{"arch": "crnn", "model": "sound classifier", "dataset": "telephone keypad tones over noise or synthetic speech", "train_examples": 39062, "n_mels": 64, "hop_length": 160, "input": "log_mel", "spec_augment": false, "win_length": 400, "targets": ["last key"], "num_classes": 16, "norm": "batchnorm", "activation": "relu", "depths": [1, 1, 1], "kernel_size": 5, "stem": "single", "widths": [96, 144, 208], "rnn_width": 256, "rnn": "gru", "bidirectional": true, "rnn_residual": true, "rnn_layers": 6, "label_smoothing": 0.05, "loss": "cross_entropy", "optimizer": "muon", "muon_scale": "original", "lr": 0.017, "momentum": 0.9, "nesterov": false, "orthogonalizer": "newton_schulz_5", "adamw_lr_other_params": 0.0023, "ema_decay": 0.995, "steps": 900, "batch_size": 64, "epochs": 1.5, "lr_schedule": "wsd", "decay_fraction": 0.3, "final_lr_fraction": 0, "warmup_steps": 180, "weight_decay": 0.1, "adamw_weight_decay_other_params": 0.01}
Rows from block 5, named by matrix and row number. Each number is 200 + 30 x the weight over its row's rms, rounded and kept within 0 to 999. All counts start at 0. After the name is the row's rms in percent of the matrix's.
# weight_ih_l0_reverse: GRU input weights, backward direction (gates r, z, n stacked) (model.rnn.2.rnn.weight_ih_l0_reverse, 768x512), inputs 256-511
weight_ih_l0_reverse.527,100,226,220,194,231,225,166,221,234,152,264,205,244,237,261,178,193,215,188,205,156,230,269,156,217,225,184,176,145,203,207,173,183,214,152,250,216,182,191,206,105,220,217,255,216,158,200,185,167,231,181,145,247,252,205,242,219,202,240,149,205,201,217,184,129,181,172,179,191,249,184,228,163,155,205,220,204,262,194,210,204,229,177,181,237,220,203,189,185,214,199,162,184,174,162,173,173,141,207,174,198,225,189,230,222,181,199,153,191,190,215,173,230,145,208,182,276,184,175,196,177,168,185,204,195,257,192,192,164,168,202,147,174,223,217,227,195,186,127,213,211,228,215,208,196,216,172,217,224,213,174,184,231,187,204,209,182,203,164,237,219,209,224,178,177,258,185,221,165,167,237,212,247,176,207,209,214,173,203,208,174,185,224,216,209,169,241,180,254,194,174,252,230,206,234,146,181,197,189,168,195,238,212,184,214,170,217,170,220,212,205,205,165,230,139,179,230,180,225,196,216,208,244,204,191,157,211,214,224,120,168,213,221,192,219,222,243,227,207,228,194,189,224,200,257,181,183,188,198,193,193,214,230,147,112,242,186
weight_ih_l0_reverse.528,100,193,168,235,160,236,163,166,201,153,235,211,209,198,158,231,157,188,186,177,231,210,248,184,182,155,204,160,195,201,201,197,191,252,206,230,203,205,221,218,174,164,128,218,193,200,169,234,212,208,241,170,200,192,229,250,163,207,174,221,191,257,229,168,210,174,155,219,203,208,224,186,173,195,208,214,209,220,142,277,192,150,195,194,145,230,197,220,194,205,232,226,235,194,196,192,178,242,163,200,256,226,155,148,134,181,215,176,205,194,183,213,167,212,183,212,158,171,205,174,208,228,179,190,254,207,165,145,207,223,217,200,221,159,172,192,205,239,204,192,186,222,210,185,190,235,189,196,185,167,199,244,233,213,202,187,185,212,187,216,223,163,241,228,201,243,170,173,188,187,197,238,209,219,289,181,217,201,161,210,166,220,199,249,221,200,165,182,223,179,238,217,261,266,233,177,220,140,200,206,200,152,216,225,216,237,228,188,219,179,265,221,250,204,168,179,233,228,233,182,147,223,166,142,271,167,201,189,206,173,228,240,188,247,183,151,223,166,194,220,191,188,199,253,178,245,186,173,213,191,196,181,205,132,226,199,168
weight_ih_l0_reverse.529,096,169,196,175,189,182,177,204,175,239,203,185,254,200,217,182,171,227,122,203,223,186,191,216,229,186,236,198,225,195,156,177,190,173,213,196,192,192,204,211,182,219,197,222,200,260,232,189,238,170,164,239,187,197,226,169,181,177,198,260,222,192,260,211,170,189,228,198,200,197,126,188,197,236,194,213,201,178,229,166,210,137,203,181,192,163,226,192,173,222,192,177,202,148,233,225,186,221,184,234,211,157,198,180,193,147,173,213,186,189,194,139,162,128,199,211,174,230,231,209,234,226,173,219,254,165,179,196,192,200,173,230,192,219,182,186,206,237,176,193,219,255,170,220,167,230,155,154,174,163,141,177,213,200,236,202,154,198,176,255,165,209,195,154,198,199,143,177,207,218,214,190,179,225,158,222,217,190,158,152,196,197,225,195,202,207,207,167,212,208,205,154,221,177,210,127,252,238,187,178,223,226,184,208,177,222,208,208,241,222,184,229,187,164,233,192,203,188,266,183,214,182,180,171,224,222,186,206,188,166,220,202,173,222,199,166,212,199,199,196,177,209,253,246,143,234,199,194,193,210,237,224,185,215,209,174,233
weight_ih_l0_reverse.530,100,235,222,207,188,228,250,233,222,183,265,176,233,193,184,216,164,170,202,61,247,140,254,206,189,191,216,223,227,201,204,179,206,195,178,203,180,219,231,190,210,227,196,180,193,222,224,160,214,218,200,235,206,229,226,217,233,187,258,206,224,216,189,222,194,167,236,215,210,218,212,285,206,201,215,228,209,181,137,201,180,198,201,250,212,221,216,166,186,246,235,216,245,232,134,209,149,190,194,143,222,222,199,214,207,177,182,161,164,162,160,190,210,197,224,211,192,220,201,189,197,173,196,246,178,195,202,207,185,145,226,163,214,197,170,160,190,214,185,205,150,182,206,163,173,200,222,199,236,146,242,212,183,207,192,202,218,182,238,256,188,250,176,243,229,273,169,188,226,260,189,258,202,180,214,173,183,244,211,214,191,125,172,207,100,177,248,190,187,243,241,228,211,180,173,183,198,213,179,212,184,236,206,178,218,162,158,178,193,151,214,171,195,182,175,204,223,172,153,172,188,229,221,195,177,181,210,177,192,163,199,133,150,236,207,210,209,198,242,168,202,243,233,222,250,172,189,245,231,159,222,215,237,194,206,217,278
weight_ih_l0_reverse.531,100,243,206,167,188,175,205,243,277,231,193,214,212,225,201,221,205,201,193,178,94,191,202,261,149,180,217,206,202,190,229,222,212,179,259,236,202,212,168,189,178,155,201,165,212,187,208,215,199,194,195,203,212,265,160,129,220,230,212,177,249,126,235,214,246,217,221,188,208,178,199,189,197,209,175,219,245,212,210,216,201,201,181,214,179,200,232,179,184,213,204,216,200,168,201,200,180,184,188,151,242,214,168,201,166,202,214,201,189,189,175,246,178,210,156,242,193,217,210,214,273,171,233,224,206,170,204,209,158,238,240,220,160,195,187,212,171,237,178,293,222,170,280,215,226,176,185,176,146,226,171,240,141,192,175,253,214,181,202,163,167,186,157,191,192,195,209,182,194,203,245,186,148,189,184,193,186,201,243,214,176,177,162,209,280,164,204,177,173,247,221,251,223,178,191,194,196,158,188,204,187,214,207,233,170,176,180,156,118,265,152,209,106,165,239,179,192,198,213,208,194,216,162,208,163,217,178,262,202,194,149,188,242,187,194,161,228,198,201,212,168,243,240,204,275,229,194,194,168,149,174,229,182,183,228,196,180
weight_ih_l0_reverse.532,101,200,177,196,176,225,215,223,207,195,186,199,205,198,229,286,192,244,175,170,188,176,185,261,166,189,210,217,134,226,190,223,183,183,176,189,164,205,180,207,172,280,210,179,183,232,232,156,228,221,228,227,210,191,224,144,227,246,295,197,217,218,191,120,212,189,226,166,240,163,152,216,229,171,160,145,200,171,184,225,240,171,152,176,199,231,171,226,255,174,221,209,213,206,186,224,175,184,218,158,176,176,229,199,197,243,174,227,184,217,238,271,204,202,245,158,240,215,190,197,183,230,190,219,223,189,199,224,270,236,218,212,214,218,170,166,230,209,166,230,233,162,245,185,282,194,227,211,233,185,193,246,196,195,175,194,173,218,188,183,248,220,176,172,238,166,216,191,198,231,218,194,250,186,159,160,205,189,193,191,231,234,169,233,210,197,185,170,185,238,186,234,53,192,139,239,201,174,162,161,177,199,239,243,195,183,196,176,168,241,205,190,182,195,186,218,192,224,214,152,184,227,209,180,185,163,220,251,208,153,209,199,219,214,194,147,261,189,206,226,177,198,220,272,263,182,187,199,202,239,161,159,239,185,180,198,182
weight_ih_l0_reverse.533,094,180,235,214,206,227,226,138,180,219,236,190,221,223,206,196,233,250,226,196,207,215,107,224,166,243,223,181,226,187,201,217,161,179,236,248,166,200,160,184,166,210,218,177,187,219,228,156,165,223,206,246,190,182,177,190,211,213,195,221,147,235,214,222,223,190,239,171,220,232,201,191,206,192,242,167,229,195,174,125,221,200,156,171,165,145,233,203,240,137,210,216,209,169,202,244,216,175,171,224,154,212,178,237,226,190,207,191,170,196,203,189,154,186,213,229,251,159,184,140,256,210,200,195,197,227,216,245,122,160,187,226,242,193,202,218,216,205,189,184,132,173,215,206,200,190,201,138,211,183,183,239,198,141,166,186,229,171,187,247,195,166,208,219,209,176,221,191,224,184,226,214,221,147,228,192,174,145,184,186,214,244,183,248,202,170,170,201,157,183,186,262,218,214,209,180,215,194,203,192,282,187,174,190,168,190,240,208,207,236,208,182,161,147,211,182,161,183,202,203,270,256,201,209,183,221,208,181,183,180,233,197,191,214,189,233,174,181,175,176,158,197,219,235,171,216,194,214,212,175,219,206,227,165,218,192,231
weight_ih_l0_reverse.534,100,185,216,189,164,198,157,188,165,185,187,147,175,203,231,210,226,152,181,207,143,234,190,69,192,238,254,212,197,170,183,233,155,177,260,175,198,231,209,180,201,205,213,255,254,179,223,237,185,170,212,209,213,223,208,189,197,197,161,195,192,237,183,184,202,190,219,163,186,165,247,246,214,258,210,231,175,219,188,224,241,193,223,197,214,183,239,213,270,193,146,196,224,209,209,174,193,147,208,201,221,244,195,136,153,188,192,165,205,130,222,207,184,243,229,213,250,162,213,145,137,182,153,189,242,126,254,234,224,227,214,258,178,181,212,189,196,218,187,232,208,182,234,180,255,225,186,165,230,224,212,163,256,220,229,204,187,154,256,233,212,249,235,184,211,171,215,214,216,234,194,184,212,204,214,212,195,237,252,207,221,242,128,186,181,186,187,168,250,165,211,183,201,193,155,236,160,156,197,210,141,221,243,221,227,189,204,233,187,218,171,151,230,205,165,176,187,213,195,269,226,186,217,187,201,202,200,207,172,165,249,188,221,178,166,213,199,188,214,185,239,197,159,180,259,194,230,203,169,191,210,232,158,183,224,210,147
weight_ih_l0_reverse.535,093,184,151,200,186,221,202,230,175,250,203,139,238,203,234,201,237,221,192,179,180,227,205,177,112,177,247,220,211,140,263,163,222,183,175,213,217,172,199,204,143,242,224,213,239,166,152,176,209,193,157,184,228,233,184,166,152,214,129,188,173,169,181,246,211,214,211,221,180,161,195,215,209,153,193,226,211,217,192,180,104,191,192,159,200,212,181,204,163,213,206,164,184,220,255,262,220,261,195,241,185,216,191,195,194,212,149,248,175,153,161,220,209,205,193,172,207,240,175,232,203,207,259,244,187,169,264,227,246,149,214,252,238,217,220,210,235,167,220,166,172,190,226,192,216,165,188,184,183,252,220,202,251,217,121,195,144,190,199,136,137,229,186,219,187,205,240,266,170,229,192,202,138,214,189,179,203,174,232,257,244,198,194,163,176,215,171,184,178,220,161,280,210,225,222,209,203,197,216,177,236,222,222,187,229,179,223,232,188,231,160,247,210,232,157,169,145,230,168,171,191,201,217,188,173,178,193,182,209,186,196,224,232,224,209,217,191,250,161,194,177,192,183,149,191,177,164,144,216,157,215,189,178,142,163,204,221
weight_ih_l0_reverse.536,105,192,227,179,230,197,213,194,203,136,214,182,192,191,187,191,223,186,188,181,264,214,201,259,218,130,187,205,215,222,252,170,189,203,214,208,188,154,196,177,113,174,219,216,219,191,206,213,222,163,210,181,155,207,227,279,254,174,237,188,203,289,175,184,219,213,204,121,183,223,241,167,171,225,186,169,208,175,216,266,156,241,212,211,151,177,174,263,215,172,213,242,187,167,231,167,191,230,247,203,212,194,180,204,205,190,219,164,227,214,180,132,233,157,207,268,219,184,205,205,160,133,212,191,210,216,216,167,237,190,208,206,165,192,212,159,196,231,204,151,215,268,205,168,191,199,168,238,176,149,203,181,262,148,197,164,148,260,149,238,190,220,192,233,160,209,154,194,263,190,156,160,212,166,191,193,216,207,153,209,189,200,189,215,179,196,190,174,224,262,122,159,144,222,168,210,172,239,226,217,187,173,208,208,199,211,231,207,114,219,209,191,170,200,216,175,220,256,212,176,171,234,175,205,144,130,206,229,180,200,196,149,199,259,248,143,159,120,226,179,231,207,189,205,222,225,184,124,161,192,185,215,254,179,162,188,169
weight_ih_l0_reverse.537,097,235,216,133,169,179,201,189,245,180,152,189,207,222,242,179,181,169,194,161,251,197,193,234,177,245,119,242,260,249,164,162,225,205,189,180,195,163,239,219,162,245,156,204,212,182,212,217,253,225,201,208,159,199,181,214,175,205,194,150,205,217,209,221,167,280,170,158,219,187,140,145,186,209,208,235,183,228,209,217,203,174,206,257,173,259,193,216,219,198,201,158,175,166,141,231,192,248,200,220,233,163,224,159,172,172,128,189,144,205,168,201,186,158,169,225,168,233,194,183,223,183,224,218,234,155,202,237,166,197,126,180,243,183,180,191,228,191,200,201,235,206,219,196,187,190,226,160,160,249,209,172,220,212,258,248,235,195,193,208,213,238,203,195,242,170,164,217,189,213,220,265,178,163,202,200,181,201,253,207,148,231,172,231,198,171,198,164,218,176,159,149,185,203,203,236,167,181,172,175,149,233,203,201,188,161,194,210,215,175,211,154,183,201,196,153,165,196,260,114,181,245,176,220,210,206,212,210,238,169,166,219,177,148,187,165,226,201,143,208,228,219,188,177,251,241,201,215,180,185,199,161,166,172,217,210,199
weight_ih_l0_reverse.538,093,197,204,200,206,190,168,223,206,201,239,198,237,210,214,182,179,177,218,202,124,179,175,210,183,151,200,77,194,194,168,179,166,220,217,182,208,186,176,176,186,205,208,169,221,156,259,173,160,166,246,160,196,217,174,198,208,190,290,184,185,150,221,249,183,220,158,204,209,275,232,225,167,155,275,122,201,194,191,194,202,203,192,209,203,212,254,174,218,168,198,209,195,159,195,227,184,237,173,199,176,214,211,190,192,173,182,207,143,102,172,186,231,167,205,209,157,229,226,198,187,166,236,206,166,196,188,227,224,162,166,220,203,201,166,228,202,180,221,190,184,168,187,196,187,218,210,196,174,194,168,127,165,204,192,168,184,245,214,159,144,193,173,238,171,230,145,191,199,262,233,157,159,222,206,227,165,210,283,246,241,157,237,176,225,200,199,249,182,224,198,207,158,207,180,197,148,237,242,173,209,237,198,188,211,224,217,158,145,178,285,241,199,191,224,210,224,181,180,223,239,253,213,229,201,196,150,208,191,147,195,212,198,184,219,210,171,205,215,175,187,178,212,220,256,234,192,142,201,179,161,184,159,172,180,177,182
weight_ih_l0_reverse.539,093,193,257,210,115,144,180,205,222,201,266,207,199,214,236,232,166,200,200,204,167,207,168,223,179,229,189,239,147,194,232,190,163,211,147,170,203,200,236,237,207,219,236,218,274,191,190,208,189,168,156,155,184,217,229,182,145,212,225,152,186,176,188,210,174,230,251,221,212,219,193,190,196,193,212,250,201,174,138,210,222,213,192,202,199,250,204,164,196,173,239,203,191,175,186,206,194,188,154,128,163,234,169,185,194,190,168,248,225,203,150,189,198,191,200,176,195,254,222,209,229,210,247,262,175,207,184,194,216,195,171,154,221,173,126,193,185,221,182,212,181,221,222,219,211,199,243,189,214,190,187,165,219,195,208,233,208,257,225,187,171,188,228,269,259,226,235,199,239,188,231,231,237,276,155,222,190,232,193,202,227,154,171,215,150,210,183,216,235,238,219,207,217,163,207,215,198,137,187,189,193,162,256,174,248,200,220,194,239,197,208,207,165,210,224,162,147,137,164,248,214,169,152,193,186,151,214,244,215,196,207,198,188,191,190,210,196,175,246,223,194,219,215,273,145,186,136,198,216,245,223,151,183,188,206,243,108
weight_ih_l0_reverse.540,095,203,231,167,179,171,228,215,208,188,197,167,178,199,178,229,243,274,232,234,173,190,214,178,167,205,169,194,184,116,174,193,253,215,164,187,164,165,235,184,186,224,215,190,222,139,245,176,170,248,165,177,206,166,218,261,222,191,227,240,205,169,185,213,208,238,225,205,176,189,202,265,190,212,219,239,186,160,167,147,234,210,222,247,164,180,245,212,205,201,170,222,172,174,195,198,171,203,266,204,220,190,247,166,228,191,254,210,285,215,166,231,174,236,237,152,178,243,195,157,182,213,181,177,163,182,217,168,229,148,193,185,204,250,200,188,210,188,163,137,172,194,166,213,235,129,165,231,231,203,214,177,236,192,162,193,203,210,187,185,278,217,188,156,183,228,249,189,199,139,182,227,149,197,166,173,185,253,187,209,245,229,227,243,150,187,238,213,185,190,182,161,161,154,187,190,182,172,248,193,220,209,183,247,171,173,175,213,166,156,222,247,205,216,209,246,214,213,238,228,197,163,217,216,186,182,176,156,164,195,212,213,185,215,199,237,162,216,204,214,171,192,188,215,177,214,196,203,224,151,169,162,172,214,254,232,182
weight_ih_l0_reverse.541,093,190,221,191,214,193,198,234,167,238,166,173,198,176,229,215,186,136,175,238,186,155,149,152,195,217,203,263,170,232,33,206,129,205,181,154,191,200,251,208,199,197,190,228,141,195,204,199,145,166,200,176,188,198,226,176,190,212,166,205,194,235,226,192,267,217,238,186,198,195,156,228,140,171,197,219,170,166,176,206,141,251,248,189,221,256,289,242,175,181,161,194,155,181,195,214,190,144,288,264,255,232,249,199,177,170,149,160,171,202,212,212,209,245,249,208,182,177,199,228,162,173,160,206,189,180,215,230,183,229,224,168,197,177,151,215,174,198,198,190,229,194,210,188,153,250,253,201,167,200,226,190,220,201,195,237,205,185,227,165,220,213,184,144,153,189,184,135,124,202,163,157,185,258,192,203,248,207,206,180,194,264,156,219,207,192,184,203,187,206,191,218,223,202,183,231,215,197,179,118,206,237,229,200,215,196,211,169,175,233,179,203,187,236,202,215,202,228,168,214,223,180,149,183,192,202,271,179,139,251,190,146,186,182,220,209,223,223,204,173,234,181,228,164,247,180,177,185,218,196,198,232,256,220,180,231,190
weight_ih_l0_reverse.542,096,221,181,204,173,158,200,192,261,219,138,189,161,222,207,174,250,189,215,239,208,125,240,235,159,212,156,184,176,171,203,110,182,134,251,190,219,237,177,171,190,214,187,234,200,202,164,197,175,187,184,219,177,186,194,183,247,159,205,247,225,194,210,229,227,228,127,258,191,201,199,183,211,181,164,185,253,165,239,210,203,180,210,167,175,199,264,214,206,210,162,206,213,168,231,193,194,213,162,172,227,199,188,229,182,184,166,223,208,207,216,253,188,204,165,212,199,214,252,207,180,218,241,204,169,176,239,185,201,197,179,228,165,205,197,230,208,219,211,191,203,180,253,230,220,158,233,201,226,197,226,222,126,171,235,211,140,207,176,227,271,220,191,151,195,185,189,223,157,170,176,179,218,210,188,212,230,213,205,178,187,201,193,194,175,238,177,216,211,187,177,108,203,143,151,230,238,209,179,170,147,171,208,202,181,180,248,204,205,200,242,217,224,202,233,189,190,167,235,218,214,149,220,208,227,150,142,196,198,223,216,185,209,208,228,177,199,159,240,188,211,182,231,229,242,238,193,175,171,226,178,135,154,225,169,150,203
weight_ih_l0_reverse.543,099,196,182,150,214,221,192,190,192,219,182,201,187,187,166,193,167,135,169,177,240,209,164,172,192,201,229,227,255,194,210,175,166,188,208,232,224,173,203,262,227,163,201,208,231,159,210,184,202,201,155,166,193,216,161,212,180,213,198,208,135,171,145,164,124,152,233,201,197,198,190,195,228,173,170,208,234,170,157,186,224,217,228,192,214,225,256,240,201,230,184,189,132,182,154,214,215,214,184,201,215,195,106,201,173,117,198,217,221,252,217,161,213,226,187,242,269,249,156,254,164,215,239,221,207,199,241,168,193,197,210,191,229,254,220,217,206,145,166,155,199,279,141,192,190,209,213,226,201,181,156,207,201,166,168,223,242,163,220,194,195,226,242,181,236,200,202,214,163,199,210,221,172,193,216,230,197,214,198,164,257,198,157,145,199,201,166,162,210,219,187,247,217,177,171,228,169,249,227,180,215,200,170,180,219,195,226,230,281,194,192,249,209,169,195,150,233,222,233,199,230,231,180,181,185,184,170,182,189,189,236,193,211,147,239,148,170,175,211,182,197,209,188,244,250,174,171,151,186,232,123,190,193,248,309,179,192
weight_ih_l0_reverse.544,096,193,159,209,217,195,174,195,206,185,241,216,201,242,215,208,221,173,216,229,214,274,213,105,182,257,202,174,212,182,205,261,218,184,188,216,169,179,196,188,198,146,179,220,207,190,152,188,195,216,217,171,251,181,209,180,200,196,224,190,240,171,163,176,191,252,190,163,241,230,216,230,187,207,153,167,173,201,214,244,215,185,206,200,136,246,188,119,145,131,197,213,226,217,207,153,219,244,241,190,173,235,186,216,227,144,181,230,189,214,139,174,226,217,188,211,198,228,169,194,201,221,158,226,226,214,198,308,218,206,220,190,208,174,215,182,220,164,223,220,231,259,262,239,188,199,215,137,212,175,171,179,188,229,192,179,196,193,175,228,187,122,208,197,246,213,262,202,156,223,188,187,169,186,197,257,190,226,243,204,214,207,215,259,206,189,246,232,211,142,207,239,151,132,216,212,195,265,200,208,221,249,217,172,218,222,274,172,212,188,193,158,189,171,239,194,204,214,183,209,180,195,195,183,207,220,215,246,215,246,194,169,194,134,200,268,197,233,153,243,209,200,143,196,198,190,186,232,214,190,165,195,165,193,188,230,163
weight_ih_l0_reverse.545,098,179,183,257,193,222,186,218,147,267,182,202,242,226,178,188,199,242,177,206,165,164,198,306,230,175,232,213,179,210,216,201,174,238,104,209,200,196,214,167,152,233,181,180,181,190,211,209,176,235,127,190,203,208,166,209,210,169,217,162,228,208,214,201,210,189,210,218,211,214,177,235,142,237,203,162,205,287,246,221,217,189,198,190,214,136,123,179,242,213,180,235,185,114,201,233,214,222,182,204,218,198,180,207,200,151,189,181,228,173,163,201,202,180,248,256,164,178,203,212,145,259,218,147,185,160,223,194,213,209,188,201,185,136,169,171,179,234,307,248,200,186,182,230,158,195,193,238,269,224,225,257,249,198,211,202,184,215,202,209,172,201,202,188,236,166,134,217,201,192,176,203,153,147,208,207,219,155,206,231,196,234,169,198,185,238,127,240,263,224,177,229,168,225,196,209,148,195,185,194,147,132,221,184,167,244,207,218,176,204,185,198,227,252,226,220,204,222,210,241,211,196,193,258,185,195,172,145,150,194,178,186,227,200,174,249,215,224,156,220,212,215,213,240,136,165,158,223,207,236,167,279,266,173,216,217,192
weight_ih_l0_reverse.546,098,183,241,251,242,212,161,216,213,236,201,198,208,195,189,247,207,246,189,158,222,192,183,207,210,216,200,173,190,204,224,192,200,193,186,69,141,207,203,210,231,146,198,172,212,173,183,200,216,181,179,182,275,202,198,192,194,181,221,205,240,169,186,177,181,228,198,189,238,162,274,185,225,216,216,165,205,259,182,170,179,193,228,290,178,234,242,198,224,321,238,205,160,165,199,196,177,238,204,184,175,229,206,232,190,217,177,163,213,214,188,199,160,171,227,241,193,206,200,171,253,227,143,216,260,187,227,181,249,217,201,172,196,166,180,193,221,153,189,206,167,214,175,249,200,227,148,180,186,139,176,194,208,168,183,182,244,251,237,214,175,181,256,251,210,205,192,200,174,162,190,218,181,213,196,225,184,183,167,177,203,212,166,137,275,169,223,195,160,218,213,216,198,261,211,209,217,210,156,228,185,260,192,152,160,169,271,242,213,205,145,203,208,145,174,210,184,194,153,238,169,234,164,181,220,199,221,154,150,204,183,206,191,176,197,201,187,213,201,209,153,199,261,99,147,213,174,189,159,131,165,162,131,223,232,197,210
weight_ih_l0_reverse.547,102,180,139,200,232,173,200,182,202,164,171,165,169,226,182,185,222,180,172,180,191,212,232,249,198,236,154,258,240,251,229,226,224,187,186,156,161,225,179,142,172,177,193,275,146,175,158,195,200,183,181,230,201,203,200,271,189,220,195,191,281,133,177,183,202,231,243,208,156,204,187,215,225,220,201,206,229,245,250,117,221,216,221,218,166,171,306,187,195,178,233,216,218,224,181,188,210,220,151,156,193,199,127,203,190,204,164,202,185,245,155,178,156,221,210,240,174,174,182,191,245,175,148,239,206,154,190,209,159,202,195,183,183,180,297,223,205,205,179,198,184,206,128,168,238,193,202,212,147,174,227,243,207,219,174,189,233,229,192,223,158,249,212,210,158,202,210,223,193,188,206,193,149,131,185,235,189,220,164,253,115,176,186,197,208,179,244,210,223,197,231,180,251,215,219,213,211,178,189,230,259,216,205,207,251,179,177,192,225,189,188,157,195,235,224,189,187,193,182,200,153,227,204,186,220,217,170,219,232,171,177,231,207,224,194,203,239,193,257,217,217,213,177,201,164,227,215,195,250,181,185,217,148,180,239,245,157
weight_ih_l0_reverse.548,097,186,192,225,189,229,199,226,191,182,183,249,210,198,144,177,182,233,205,226,142,189,198,165,178,184,206,192,199,200,227,203,149,158,129,190,170,130,212,215,172,216,157,156,161,198,177,173,175,184,234,182,179,193,211,192,209,199,227,188,152,200,255,218,203,231,223,211,202,201,193,228,199,244,213,244,171,217,151,193,195,181,219,140,181,214,151,207,219,204,241,201,206,274,192,193,233,231,206,232,212,186,137,151,223,210,168,158,191,160,149,199,133,216,188,221,195,234,168,267,187,243,223,165,226,182,225,200,209,232,197,231,209,220,236,170,157,169,234,168,203,151,145,198,199,218,223,195,174,213,182,223,228,179,121,208,170,246,218,220,189,156,224,170,275,213,203,223,211,169,201,239,233,190,156,233,179,161,186,170,172,150,217,174,135,168,206,219,229,162,225,203,164,295,219,185,178,216,203,256,239,191,214,201,177,196,220,210,176,176,220,202,205,253,166,198,213,212,191,212,155,226,184,180,173,246,188,202,226,221,230,225,180,166,194,198,207,203,226,172,158,209,155,220,158,167,189,206,212,160,151,237,164,199,254,204,176
weight_ih_l0_reverse.549,099,218,203,189,191,217,205,220,238,206,230,231,212,186,205,167,253,176,269,213,194,232,182,192,186,158,258,195,219,203,212,178,202,232,196,219,159,128,78,235,200,183,213,194,196,156,197,154,222,227,178,194,197,186,151,197,183,218,221,209,168,130,278,228,201,195,220,224,234,217,189,172,228,194,161,193,181,189,239,189,172,156,213,194,162,133,202,202,211,170,152,240,179,206,195,165,207,217,245,155,156,205,184,178,266,173,203,199,188,189,223,199,170,204,216,223,161,230,181,214,186,180,249,215,192,232,217,202,213,186,187,229,252,203,208,195,252,176,210,171,194,183,179,227,252,187,176,232,189,195,135,193,222,196,197,222,225,174,199,183,195,154,168,178,203,208,186,202,167,203,204,188,159,228,210,216,189,213,170,174,179,228,191,226,193,173,178,274,198,186,202,200,172,224,214,198,176,177,198,224,178,176,207,250,207,193,200,229,221,242,182,202,134,214,223,217,182,205,180,192,222,147,209,186,124,201,132,150,219,229,229,218,227,186,177,171,185,216,195,179,209,197,208,223,216,196,203,163,247,190,197,182,194,215,202,165,212
weight_ih_l0_reverse.550,100,218,186,205,210,208,200,203,225,169,200,229,163,201,193,229,188,162,220,169,201,219,167,205,209,228,214,171,198,213,256,153,218,267,191,169,156,234,201,107,207,165,236,183,217,221,166,185,241,283,216,189,207,234,216,189,209,189,206,192,164,206,205,203,154,138,231,198,152,218,147,187,171,190,237,194,235,244,209,154,156,216,183,172,229,202,255,209,219,244,187,221,212,192,183,185,227,200,224,224,188,141,219,161,134,180,194,194,216,139,162,183,210,171,189,234,291,143,233,184,198,172,238,175,197,200,183,166,185,196,220,176,191,224,202,163,146,201,197,223,193,137,194,212,241,174,203,176,213,201,132,228,210,225,201,211,188,180,212,216,181,188,207,220,163,211,256,222,218,188,214,193,180,218,199,230,229,215,192,142,236,197,156,232,251,194,181,198,227,225,120,208,89,235,186,191,118,187,205,204,227,175,220,196,232,246,162,173,225,194,256,179,194,163,198,215,205,163,212,171,180,222,163,209,131,211,185,188,174,190,235,191,211,166,204,202,168,190,184,188,179,162,206,228,248,183,187,240,241,148,228,182,172,176,202,232,175
weight_ih_l0_reverse.551,104,231,177,158,189,199,202,206,218,240,235,191,216,181,264,153,201,155,198,251,121,208,214,222,259,202,197,163,204,194,157,180,178,194,213,199,237,242,185,210,147,196,216,157,213,213,203,141,230,215,218,209,181,194,180,201,196,207,206,205,208,149,194,233,193,242,196,187,193,204,199,190,205,231,234,186,170,258,177,187,235,150,162,118,199,274,196,164,154,188,216,164,199,200,233,242,218,213,214,238,170,186,209,202,170,207,216,216,223,193,177,159,262,223,243,162,250,294,215,178,165,245,284,185,189,162,224,208,186,171,205,213,262,201,131,236,177,179,181,196,199,186,209,169,222,228,216,175,220,208,214,229,192,183,152,208,203,211,220,222,218,192,230,207,157,222,230,194,184,175,252,188,219,198,192,172,195,222,195,170,238,194,164,173,171,212,204,162,161,205,224,234,175,201,211,183,172,232,207,223,198,242,218,211,205,217,213,150,127,245,201,170,193,248,200,194,157,198,263,256,236,180,229,178,193,231,209,237,181,217,221,140,238,247,198,179,261,191,158,117,207,110,158,171,158,152,150,224,186,165,218,212,206,208,174,162,189
weight_ih_l0_reverse.552,094,188,182,162,210,192,201,220,190,195,219,154,207,202,176,191,213,223,242,203,158,205,194,179,183,164,223,209,202,152,246,177,231,257,205,166,200,164,220,258,264,84,220,190,182,174,191,276,201,186,181,181,213,193,206,189,226,192,211,187,164,207,191,178,209,182,182,156,165,207,216,133,151,156,140,108,173,181,152,264,244,172,167,142,212,174,222,230,220,196,183,197,181,266,194,210,174,141,210,204,183,195,218,191,242,151,180,195,215,194,213,200,261,135,214,154,202,215,184,207,168,179,227,215,235,211,190,204,200,191,213,213,198,250,207,207,265,213,152,168,216,189,239,183,151,224,125,192,168,224,180,165,181,163,201,153,195,207,236,229,213,168,251,271,211,230,203,201,209,177,205,219,182,194,226,211,160,171,184,188,221,209,186,179,195,227,206,159,164,173,207,225,199,164,192,221,156,213,176,131,202,160,211,238,235,196,225,231,206,184,238,210,160,215,211,197,192,196,217,181,193,232,201,201,171,212,191,200,230,260,169,193,202,257,203,196,242,203,182,168,202,206,233,178,241,142,181,191,187,155,214,209,169,219,138,220,141
weight_ih_l0_reverse.553,099,193,175,162,241,177,205,222,195,182,200,216,173,253,208,268,169,203,204,194,203,165,242,204,200,220,213,189,191,151,249,195,204,230,203,174,224,160,233,231,271,204,141,156,196,202,168,141,214,209,167,215,205,198,196,214,190,200,174,162,149,167,225,213,184,147,127,180,184,209,245,226,226,242,150,185,230,199,205,203,175,202,222,234,223,292,127,187,189,243,237,248,173,193,187,256,216,206,174,247,162,207,162,218,234,182,174,182,185,162,162,173,208,139,202,199,222,199,193,238,196,221,192,225,210,134,201,167,163,202,227,210,151,239,98,214,225,196,210,203,218,163,162,240,149,186,256,223,191,182,238,175,211,259,193,182,178,173,194,265,238,258,213,217,243,231,191,199,182,218,211,199,259,196,226,236,208,170,196,197,192,161,222,252,223,214,203,176,268,203,199,173,125,147,237,132,212,193,165,197,191,216,234,204,210,181,180,156,203,149,177,180,189,215,190,218,173,201,206,178,228,187,241,224,184,188,176,143,226,213,254,239,174,205,224,207,210,182,221,220,173,226,202,151,236,193,177,205,181,191,212,199,178,200,217,231,226